Rows from block 3 of a small image classifier, named by matrix and row number. Rows with one number within an expert belong to one neuron, the router's apart. Each number is 500 + 50 x the weight over its row's rms, rounded and kept within 0 to 999. All counts start at 0. Numbers have three digits each.
Before each expert's rows are labels from the 100 images, of 14848, where the router gives the expert most weight on average: "responds to" is what is common among them; "lies over" is the class under the peak. Only what is clearly more common there than usual is listed. The data: simulated grey scan slices of phantoms with and without marks.
# router: slot weights (model.blocks.3.mlp.router.weight, 16x160, trained with AdamW), inputs 0-159
# up: expert up (model.blocks.3.mlp.up, 16x32x160), inputs 0-159
# down: expert down (model.blocks.3.mlp.down, 16x160x32, transposed), outputs 0-159

# expert 1
responds to: chest
lies over: soft tissue; lung or cavity
router.1:452511518559553427383533497500548482497529505437475473452487559506495447479594497421546460543528622445505493420596478479463493520409444554513569443548579412509459426439468531485429515514543518487473562478532551493514548515485453491560510401565564571503484497479469418473514599500466496521466420506449537580598421570468512556551398473525436577496491564499514568497547426506431460458484578487474469451411518445483589576461509404488436430512480549412488569499477548517443462505458526
up.0:392461537510446465417484577537557433560447529613469484475486547539557446445578474516534498545484573436453504445545462582570493513451489396480515460497450426551453428537531476490544516596458414486425491436441585553419499507535515584561478475490518474442558532577473485449471544504487374514434541516514437516551469532440431484483431528520541505592445521498498490619457574551494606550537527567480538477408493461538519501485437488517470429590477580481402533501488469516541507447490532
down.0:522520525461526504553495510524513509537489485464485506475493453474421562480433599621530481397527443515512509493463507475469494544560544446406476555482516532378558606482544495519420532383541517471550460511503416472471496545325480485409516564626511517542401491444541368587482550530493561540503563458487479519433442521555481546484586468434458458491535568498488550442518489492422472462538470447540489436555522518525544531449537423426565573471575518560525512500441491548526513517520533
up.1:583490483472406556566447563450512576514453594492516445479480501589548483473510438475535461466489528499406550499486532569615533679464465473461454371484473485540511477480435496454536530545473421468466461454538522509500521490560552548545423528541575456436537485494486473513585505501503454484471469509598479479574611527477536401524437475490439579465585478439498523533557393479457472558606481457463560560515520452434514491479504460463560429463487474508394508464420504540543454544522492
down.1:481553582486467498425386503489488507508461497493489585494399530543529458487483457536475630524526587501486506520478560535497537576502504538618516468548438498446540473566570495472536481491533472428523489477460502491542506640369493376493471394490553514493584461543543474490342436553561545517413537562447535525508497480453529496500464371446532527534523493407481445536520532528531481446520511424489502556496489482490483431516446466430567501526489522498471503531409597571455489430561538
up.2:503503529493585460511434507530569549554481506505393445481471525431572670509501563496537494531561617498474472401535526516441445533462588483496527600533561532463447504449548506440489559578418464467531488494568575485521496502482416512456587530521525537504449599460488525443570622497504505495581442437531504568646465508492509551478499550497465546574464437534444605487449445557439510480552549489502604523469524493529549471462517492488446473494433562503540415464479443466476533450487532
down.2:493479414434495453523553475497459425420552436513466515546525483553515462474418536536460439393423416521539517478518501501566493536497544549492441395548494524447551501526570499494455605447545584530547498527481449483425535383546443582497580666503472447589506420508545399577469512616462551483473442497503478477422516476578499536488483586519504522480506511550505443519562518475585426487616454519479518527505463513490495449484473500494489568563600474528548581503542472443488519548452467
up.3:515614443524498467472495444515411529481499465514480477520512536519551637502446532473537500538480581510473521502621508536525555551487563500502431513522610516491439479461510543614507473572460468464532507491511465494589516529449526431557492517517410576496434491425507504472493581545491444576573482459541529600558459452497454465476554461477480499570444539441496486536509524499419550599426547434548555494431519597461397488445488570487449367443442438493553485463491527536422537449495373
down.3:463478561483545510487587501488479471499557466540478568469493471463516560549486575518522483487476503577495521470489439440488454495435487609481484423565416560426537616489450466476523520468590521478639520493533512510480505560495535502444537421384477435510441483601568496494384596550456592503473489462459509518394588540450636523549403494496465517551508473489529387467512438515543462483547502588431456514525510479453480457497442508454554601511468476482511448500583448504478417556458525

# expert 3
responds to: limb
lies over: soft tissue
router.3:527413429572532520449515488481457495539470576477425474478504531544541589500454484429567514489443538491453529570532533465419522474480465489428499478505513459435532522404537565433376571575539553463436589456507538514497466474566407495538442581561510481572478585500489564513563475453513486442438556541537507512546568473466568507527451556487409591429406527433463607525439494547498438494532459494416552483516465467528472442424521525545434556538439497494433555479407455515541459568613491
up.0:465552516535492623532507499463477519515497571547557487527489450530488415540567447513462503501497318434460516584507548513433555432454495500445473517479539495520516492619604504524421513559514561483421607439444530519506530570530485389424411495427463498501464529525518537577468327468462515547498493519370513464531453502532532436456513516477572438441501506489507474530424403502552527533508483489490545463482484488452457453485476484518499489479532487609592450545532562477428497534579496
down.0:462491521532488484508481569526520555557494440497473524506454539531477497461410432457462570497579699443481475488517504452458511469560465485541452514518468497554466546558398435544554540494429475573586545534507548546441513444503505531597534513541493590458593430509535506517489603540586436494431573516479571561485474550462476552490504469570492519596493467485488471531504563526512542629387556519531402571470555487492553550563487496571510404459463530539418504545472476573530452438517465
up.1:510505503493464478517484500577471564482540442566420480453536455505378434480571488514487560512465502526529517481608414526486463521471571583576506425484573413399586461533475566508426577434522541470513480398479600548455499510425520493465410449520532461503511524522541520491435503433430489522516459574418552405520469406484536521445566456458499490543504618517580519453513575490540496476485549520501428432502457461482368489498546545493412565540475466493526512549467520486412476572583556
down.1:460460540427465474498499444507585478552548450442484503456510541509522426507534554498493400459507536442509493448537465542508532430423466374490483517482515492510480462416424459484563560522405491546561528428486541509523508441516564536535500472463572518511526565462453430473608592480602525483552549511507506440521472575474410441488536541518476447330474441495469640465549523510404495632462432549521529422571527467505549566553479429506521439438456478506527495477526483513581512474411510
up.2:521533495509597502395461589526457480474524510550518455493446445465511564545457440494454512480504623552506477509462509509481609544466497501540535428490573547504485461442473520413437533581419516541584396594502607502413509500519513492484492496529499482442502484448553439434543541497387606569507511495414516570560419439480557527467554527535448495430425449494546479503588591570492514467449539451437517526541496444531523501470529402534502365508477519482520550466433547431533513521396504
down.2:504481387491540442506518414544548474489430528564487581498483523412522510445480558471470554455402433400483472557499496506525531506615528530426455552519438436570485445490494599562501532508534494523478461491446420526566492511407470527488536410460523459437475534510585467560464535546568489470540421436502464437503486505529456542406540482464498421534533579543433454512501579476564551498549565552549510538471390519509440435483456609523563445578545502521389490485575533437579525505582525
up.3:424549465549553482422518524546436484365475494513432523487506529409543515479535371568501502432450585490534517517500437464467527538522492464490546460445528468461486473500415480504475564557474561512575437624414563478406577503497520522402540575515540510443461544429532510473648447551389512479514505522543489510544476496484490515445542524446516438488378562468506472476573541466488440508437549463466486527561483445454397518606582544461525486483478522509541485490519501593562490530416548
down.3:544515351479473482508432512490546414511523523519485449518427453468536487516429537392489453435484520490508489505493495441456438514471446513481521470515534451447454456455452525613468534500466531491437467524472450416466493342527527571587416402490484539489525513496528485485557575429595584495383494441478489478501567511536483546593562529520475539459527531592457568550500514542642473503572499542484546490488457543517527498452442493522440523584504471542400527462509461368549460486586527

# expert 10
responds to: limb; low contrast; noisy
lies over: air
router.10:549437498449443483567484520451493435477526529500462567499442583538392492496573475492525489552458519409501447472542414550487458507462470440467513461459527454516440456484483431556461489403563425506503584396457527484502521492428562508398421411530518605538433425514410543590459455544452425459584561542432552534474424447526494478483492555423566449483461453497601446482412532489413569520453493533564472499520438497521496501586541503462415509511558484462447553460525549532466479437521583
up.0:597511422539491476543554416481477613485455534492529583479444387411560498435542492504502593502498430588559534473452548509434503465494516573461638534462504519460457522439508489532513421455535448517469503497544525598451477445536532521487519598535605502524474430563555488551498425534375547466542533496523541517512573502561490425513537470479476424419520473526530547463527456410440499404499533390522470512551405538518484522564542529509493490438442533528537588555497568499532531580532476
down.0:493595449417544494525432593546514466479471488501552457493623540549491499580393468436452422463492450458536460464527453493475478490494437530486460436595457491528526417454458424486459536556399565520559461493391562478430485529522600486498458497472426578585503481513530460592502506460673513387543572446563453580497526474475500521561464525493540591519519510460498413568479529510493506550507503601518538553459494517484500461503478492539477451549530533483476505482629492499454546438549483
up.1:397487505543481442491509509469491529510543495459476512569533472408494581546526441489413500531425506524525618445565505451464504489548487502490499487549472518448580521436441510512466498541465488457504447557445498466538571479603491555592425558498569484506553536420544547467572539490535515490404451571519565459578471509433520537599412476553538553471448532556474558509453408482521455402470484467384531573543511507500435493611571506564530607546469536532437476624532479478472480589439552
down.1:572532587435446522526581523450549530465528445488502490530461457571548480516501538506504491525531546535509413483438520539551543591505490533445498427440450582581405482654503490498488483545501479554489560477563463610560489589396591476484500535465517563491413533563497480510391451482474544543629485537488507560505511453488470510427482547491437464551519426471449426522496492510530581584453520553517553451486565477460509514604552456457469459417566555527575453477461552517519419579538443
up.2:590572471497506472542576459466564558558492484511530600432514476464491446473443490482425524503495428462456476490525445553473395484472488567523444486521537505435474546452471436556505459420517462496366547554544520497465475583484584438430539493518531534540473480490485501596496376543460450432458586512590529447481538521484566490467562503515360422454553426530522524473546562484539476444496538469448435565511485474485595494560614500503531447535415469550520554480520524567473585403584495
down.2:487523460484437553554348498473469423463525562558518504536574512457456476553498513476510404467559373496511488565504533522484480414481491456459581622422563554540465505445556530543487432567528469535550503418413504520513471421439475550499423400440451514472587484494543452527587474573598475581520545523480486473494498481503406536478439554509597521405440486450567483487483474516414500445450572519514397494460521511543509532594515547407529463494515490468493479435500570575531495530501502
up.3:467472545459526548479476538549454402457526476509475462509504601552430491477517524613475433523562520554524495483530438456552459525563457502502402536483448441543509503593489548533465556504501538512547478434436498468501431518485483577558519504456591432455427510485477433520456466494513453536566520449574563508553473434395445516474486564437580525584474546524641467540485527523492592552460511523634490421396567529510507538502519530512562463532466331433400528506495492470500516537558451
down.3:510398489583515476431548479581466588517451454573447531456445567490545494480492473506520616512448558422512528508520550497413484501507439547476485573474500508432489473516581554368520484503482464491493435526547460535434462578473531501417464481549499494518496517573460524574518679453480548447522497453419403549505564530471595553548508507540532485518521444433416443503510473543569452527573438475495517454524453491530464470602514453550460610579501488570512461490422458438473492464583562

# expert 4
responds to: head
lies over: organ
router.4:530564510438524566580415458588463547570477571475456544499447488532527490587494493518452532559505441447479495532588544552551570499546499579407464447488573500422467495412567468523565446515429529538526539455525458507522530581553578406418554493600558531489495563531507528456460521434471505443555462471604445491548578473460472398520572418458462454452435443484537468529548457537479568545578505471531484598430475455458485397512511479528468498466567473600547546524442558439492522508514446
up.0:382533533517581545495479526549472437445518466604453474420465497410422545543474518494516487469621543539586488542474575550443408468486514578550447574495558502476490407561540520519536533518589532449482500530522503523444395487414434501505580557502476465500485523559525519465531518558449510447523495430523496461456579469380531582469581576522482495568460455561506491456502493566542529352526551608476528517487545501504454523530480450516572423563531511573498498508539443560426512515463420
down.0:489531489531539531508518611553399501467499489515426545546446478409486565512549623512454472472527541516495511616475526450490458472514430469450547464501569452555486515498411502498480501445567459397626493503541497472546494582512485521486517500534470489486554499527644485453492464472350539410612593467516463515526504457408471488428474584591548572562474423560489534554454459505522469423515520587588505501453496520568456559589518492513486507557467533559417467503473475517462537547478506
up.1:505456484551476427434464426484484511591435429518490481470502356371521419425457507436503435410557453540477499468502464447453489422541537540530548517463379488508530516449557491560552567422493502509489552432493475518518437396450544469479443457530518515474585468529469498546518501547418466438448417545552537448430555525549470523497531524463551488496441486503503523462505459545555530426553493607455506520501356471496523490461522530469386471533509528551554573475622437479479499518391484
down.1:507540512444499548515492456511549514482517476516500521490462557577524526499537527636488505644456475573511496471524488612562563631534500527576437382438519556550489450550503512506529481594484487449502509525525587477467512656453519503504547587469553530532446465380545409423385416530472481531576564473516464472545496437506483439535430494508501464528521484500493445506528514479480493504502507427446529464480494470531471419620431524443496536457444460433467471479389595491479507548467503
up.2:492526473404589506461486612480585476527438585583429554488463529468479511512572496425492518429484465456418534446485543428418573465498439489507449500546517458516412449546486523480567478503502500370544442555546529492455522464478536603464500544481556473517442459451489459530548505512536375555461574443429450548547496610428432443475550577580470510474461531564479455509493521461476392605466557507446531483455578436444519562517493504421558508436456468509580497507440540511511542492446453
down.2:481385427570549495445437529473479459540526474504473484576488497517463487561534429509492599468528454483474476536506531432547470494507405573337608492548450429603495488485478512509501435478494545403490511476450519474481524566419510514547416431546510404490526460530451443580432545513546483412621429547487420420558578565569466468470533501477606523538475495425505526521470505542485506522428475560536516514498387517460490519505444444541562489523513512487433477432547531477593487567550526
up.3:509519456511483500475490368509550454477504441564605448443453472487546501497512636529483494461580490528522591408526454557468471486430526495511529479505602517554512572497537449460548546414538400456522492506478533469452466399409506486558598453496503502486426589516476520467434532474404468482534502402459491477551513435559513559493495592432503527477429516574521413428551477427497439367542567523443490466500525414521470552459490449458499519566440466445534481573529492581533496430452516
down.3:482458580460520435510451474467533504424503439516512552503402508481573498478477474473527453527418485423463361532554513498436499503550451542486536441548441586482508422523510525576514425535591568446468589498423562547499511600505490470468507635476501564458582443474469543621485508556609564423426514559410512542529511536443476576434413568549527513424443448398444482493464503451467463521503492511526532497609510506508526506552530485509529465580499583493521458561547468538463480540500516